A small image classifier, trained from scratch.
Model: 6.95M parameters, 24-pixel images, norm batchnorm, activation relu, depths [3, 3, 9, 3], widths [128, 224, 384, 672].
Training: nadamw at rate 0.0026, 18400 steps, batches of 384, held-out accuracy 100%.
Rows from block 13 of a small image classifier, named by matrix and row number. Each number is 128 + 24 x the weight over its row's rms, rounded and kept within 0 to 255. All counts start at 0. After the name is the row's rms in percent of the matrix's.
After each channel's rows are labels from the 100 images, of 14848, where the channel reaches its highest value: "responds to" is what is common among them. Only what is clearly more common there than usual is listed. The data: rendered made-up planets.
# r30: branch 2 reduce pointwise conv (model.blocks.13.r3.0.weight, 96x384x1x1), inputs 220-274

r30.82 111 [130 127 128 128 121 126 129 127 139 125 124 111 128 128 126 127 128 129 119 128 127 140 127 124 127 129 127 117 125 122 128 128 129 127 127 128 128 123 128 124 128 128 128 128 101 125 128 128 125 121 125 129 126 127 124]
responds to: moons: zero

r30.64 102 [127 129 129 128 110 128 128 128 144 126 119 103 125 126 127 128 129 130  89 128 126 140 128 126 127 129 126 127 115 126 128 128 128 127 133 127 129 119 128 136 126 131 128 129  94 129 126 129 123 116 126 129 126 128 123]
responds to: moons: zero

r30.87 113 [129 127 129 127 115 126 129 127 162 127 130  98 128 128 126 128 129 135  96 128 127 144 124 126 127 127 127 119 125 126 128 128 130 130 124 125 129 121 128 128 128 128 128 128 111 126 129 129 124 122 127 128 126 130 124]
responds to: moons: zero

r30.18 122 [128 129 128 127 114 126 128 129 143 122 127 101 128 128 128 127 128 121  78 127 127 139 128 125 128 126 129 118 128 126 128 128 128 128 124 125 128 124 128 129 130 128 127 128 115 127 131 128 126 127 127 129 126 128 131]
responds to: moons: zero

r30.68 086 [130 127 128 128 120 125 128 129 129 128 136 152 130 128 131 130 127 145 221 129 126 144 123 131 128 130 127 131 106 123 128 128 128 134 131 115 128 108 128 125 117 126 128 128 161 135 124 129 129 123 126 124 131 127 126]
responds to: moons: three

r30.7 123 [128 128 128 127 124 127 128 129 151 127 126  94 128 127 127 128 128 123  84 127 126 140 126 124 128 129 128 117 124 123 128 128 129 125 125 126 128 127 128 126 129 129 127 128  98 128 126 129 125 122 126 129 126 129 122]
responds to: moons: zero

r30.54 099 [130 126 129 126 123 125 128 128 158 127 130  83 128 129 126 127 129 127 108 128 130 143 125 124 127 127 128 113 123 125 128 128 130 124 127 125 128 122 127 125 122 132 128 128  78 128 129 128 123 127 125 128 125 127 125]
responds to: moons: zero

r30.51 117 [129 128 128 126 112 127 128 127 141 122 126 101 128 128 126 126 128 135 112 127 126 141 127 125 127 129 129 119 129 125 128 128 128 127 125 125 128 124 128 130 128 128 128 128 113 127 130 128 125 125 125 129 125 129 127]
responds to: moons: zero

r30.21 091 [131 129 128 128 123 127 128 130 131 131 132 140 128 128 131 130 128 140 205 129 121 140 126 132 130 128 126 126 118 114 128 128 128 134 127 116 128 119 128 126 114 126 128 127 154 132 126 129 126 127 125 124 125 127 115]
responds to: moons: zero

r30.62 096 [128 126 127 127  95 122 126 127 147 121 130 106 127 128 127 127 127 127  92 125 123 144 125 125 127 130 125 119 117 125 128 128 128 128 122 124 128 122 128 130 124 129 128 128  99 127 130 129 127 122 125 128 125 128 125]
responds to: moons: zero

r30.80 098 [127 125 128 129 159 129 129 125 145 128 122 111 127 128 127 128 128 110 120 128 123 119 125 126 130 127 121 112 149 121 128 128 129 125 129 126 128 117 128 130 114 139 128 128  68 120 137 129 124 107 124 128 125 127 135]
responds to: moons: zero

r30.15 091 [128 122 127 127 127 124 127 127 136 125 117 115 125 127 127 128 128 115 141 126 131 122 129 129 132 128 128 117 148 131 128 128 129 125 129 130 128 137 129 141 131 142 128 128 123 124 137 128 131 121 126 131 125 129 137]
responds to: moons: zero

r30.89 099 [129 128 128 125  86 128 129 128 131 129 132 126 127 128 126 128 127 133 177 128 127 127 121 130 126 126 126 129 117 116 127 128 127 127 120 115 128 115 128 127 126 126 128 127 125 131 125 129 125 131 125 122 130 127 122]
responds to: moons: three

r30.22 100 [129 127 129 128  97 123 128 128 166 127 129  81 128 128 127 128 128 134  84 127 125 141 125 125 127 128 125 109 128 126 128 128 129 128 125 124 127 119 127 124 128 127 128 128  96 127 130 129 127 122 125 129 125 130 127]
responds to: moons: zero

r30.20 095 [130 129 128 129 104 129 128 127 150 125 136  87 127 128 130 127 128 139  95 127 128 142 126 123 130 130 126 116 127 133 128 128 130 125 129 130 128 128 128 125 128 135 128 129 117 125 127 129 130 125 127 128 130 122 141]
responds to: moons: zero

r30.86 105 [128 124 128 126  82 120 129 127 100 127 139 161 130 126 126 128 127 140 165 129 129 137 126 131 123 127 122 123 108 126 128 128 125 128 130 129 127 117 129 134 122 122 128 127 146 135 121 127 122 139 125 126 127 124 129]
responds to: moons: zero

r30.50 090 [129 127 128 126 127 128 128 128 140 129 140 144 129 128 129 128 128 151 238 128 126 144 124 131 127 129 127 131 117 122 128 128 130 133 129 122 128 118 128 127 116 124 129 127 150 135 127 129 124 123 126 125 125 128 119]
responds to: moons: three

r30.34 110 [129 127 128 125 121 125 128 128 146 124 125  89 128 128 126 126 128 135  94 127 128 138 127 123 126 129 126 116 132 126 128 128 129 125 127 122 128 124 128 127 125 128 128 128 106 128 127 128 124 122 125 126 126 129 126]
responds to: moons: zero

r30.12 118 [128 128 128 125 119 127 128 128 138 124 127  95 128 127 125 127 127 127  57 127 127 141 126 125 126 128 126 120 122 125 128 128 128 127 125 126 128 121 128 130 130 127 128 128 100 127 129 129 125 125 126 129 126 129 126]
responds to: moons: zero

r30.90 133 [129 129 128 128 109 126 128 128 137 127 128 100 129 127 129 129 128 124  67 128 129 138 126 125 128 129 125 119 125 124 128 128 129 127 125 130 128 128 128 129 131 127 128 128  99 128 125 128 126 120 126 129 126 128 127]
responds to: moons: zero

r30.9 097 [128 123 129 128 148 127 128 128 142 125 119 116 127 128 127 127 128 109 124 126 125 120 127 128 133 128 123 116 150 123 128 128 130 125 129 127 128 122 128 130 116 140 128 128  56 120 136 127 126 112 126 130 125 127 134]
responds to: moons: zero

r30.66 090 [129 126 129 128 142 125 127 127 143 126 118 104 126 128 129 128 128 111 138 127 131 121 129 129 133 129 127 117 146 130 128 128 130 125 130 129 128 136 128 135 129 141 128 129 128 122 135 128 133 119 125 129 125 128 136]
responds to: moons: zero

r30.17 103 [127 125 127 127 157 127 127 126 137 130 124 156 128 128 127 128 126 117 136 128 121 117 126 127 127 125 126 121 142 129 128 128 126 128 130 133 129 134 128 130 118 143 128 128 141 121 134 127 129 123 125 128 126 129 133]
responds to: moons: zero

r30.60 108 [128 126 128 126  90 123 129 129 148 124 134 134 128 126 124 127 127 139 255 126 132 120 127 128 128 129 127 128 130 132 128 128 126 126 128 121 128 128 129 128 131 130 128 128  99 129 121 128 134 148 128 126 130 129 136]
responds to: moons: three

r30.48 122 [127 126 128 126 125 123 127 128 129 127 124 122 126 127 124 127 127 119 119 128 128 137 124 125 124 126 122 140 114 136 128 128 125 126 130 123 129 130 128 126 136 130 128 127  99 130 131 127 128 113 131 127 126 129 127]
responds to: moons: three

r30.1 130 [129 126 128 125 109 125 128 127 146 123 126  95 128 129 126 126 128 122  54 128 127 138 128 125 129 128 129 119 124 126 128 128 129 128 125 125 128 124 128 131 129 130 128 128 124 127 131 128 124 120 126 130 126 130 125]
responds to: moons: zero

r30.16 123 [129 127 129 126 115 125 128 127 149 122 121  95 129 128 126 127 128 119  77 127 127 142 129 124 126 128 127 119 124 124 128 128 129 127 124 125 128 123 128 131 130 128 128 128 101 128 129 128 127 116 125 129 126 127 126]
responds to: moons: zero

r30.63 121 [129 129 129 127 113 126 128 128 157 126 128  92 128 128 129 128 129 124  64 128 128 139 126 125 128 129 127 116 130 125 128 128 130 127 126 129 128 124 129 128 132 128 128 129 120 127 129 129 125 123 127 129 126 129 127]
responds to: moons: zero

r30.30 106 [130 128 128 127 113 125 128 128 147 125 129  77 128 128 127 128 128 134  81 128 124 141 124 124 128 128 123 120 131 129 128 128 129 127 129 124 128 123 128 125 124 134 128 128 100 125 131 128 128 133 126 129 125 129 126]
responds to: moons: zero

r30.88 109 [127 128 128 128 114 128 128 127 141 128 120 102 127 128 127 127 127 129  95 127 126 137 127 128 126 129 126 125 115 124 128 128 128 127 133 125 128 120 128 135 128 132 128 128 109 130 127 128 125 114 125 129 126 130 124]
responds to: moons: zero

r30.19 109 [129 129 128 128 117 127 129 130 156 125 125 103 127 128 128 128 128 122  91 128 127 140 127 125 127 130 126 119 127 125 128 128 129 129 125 125 128 125 128 130 131 128 127 128 107 128 131 129 127 124 126 130 125 128 131]
responds to: moons: zero

r30.29 112 [128 128 127 128 100 125 127 127 163 127 133  95 128 128 127 128 129 127  79 128 125 140 125 125 127 128 127 114 122 125 128 128 130 125 124 124 128 120 128 128 123 129 128 128 105 126 128 129 123 124 125 128 126 130 120]
responds to: moons: zero

r30.57 091 [128 123 128 129 132 126 128 126 136 126 122 118 126 128 128 128 127 120 141 127 131 116 129 130 129 124 128 118 144 132 128 128 128 126 125 131 128 137 128 139 128 137 127 128 152 124 137 128 132 131 124 130 125 129 135]
responds to: moons: zero

r30.26 141 [129 127 128 127 110 124 128 128 134 125 124 103 128 127 128 127 128 124  64 127 126 140 128 126 128 129 128 121 130 127 128 128 129 128 126 126 128 126 129 130 127 129 128 128 123 128 130 129 127 127 126 130 126 130 127]
responds to: moons: zero

r30.13 091 [130 129 128 128 124 125 129 127 136 127 136 159 129 128 129 129 128 146 219 128 121 140 123 130 129 129 127 128 110 124 128 128 128 126 129 118 128 110 129 131 113 125 128 128 154 137 125 129 129 128 128 125 126 128 128]
responds to: moons: three

r30.70 103 [129 129 128 128 117 125 128 129 136 125 124  91 128 128 129 129 128 129  98 128 127 144 128 124 128 127 126 115 132 130 128 128 130 123 127 121 128 126 128 126 125 135 127 128 122 125 127 128 125 119 125 127 125 127 127]
responds to: moons: zero

r30.75 094 [127 124 128 129 137 127 128 125 140 126 121 126 125 128 126 128 128 119 155 127 130 120 129 128 130 124 123 119 147 131 128 128 128 127 129 130 128 131 128 133 128 141 128 127 141 122 136 128 131 128 124 130 126 129 137]
responds to: moons: zero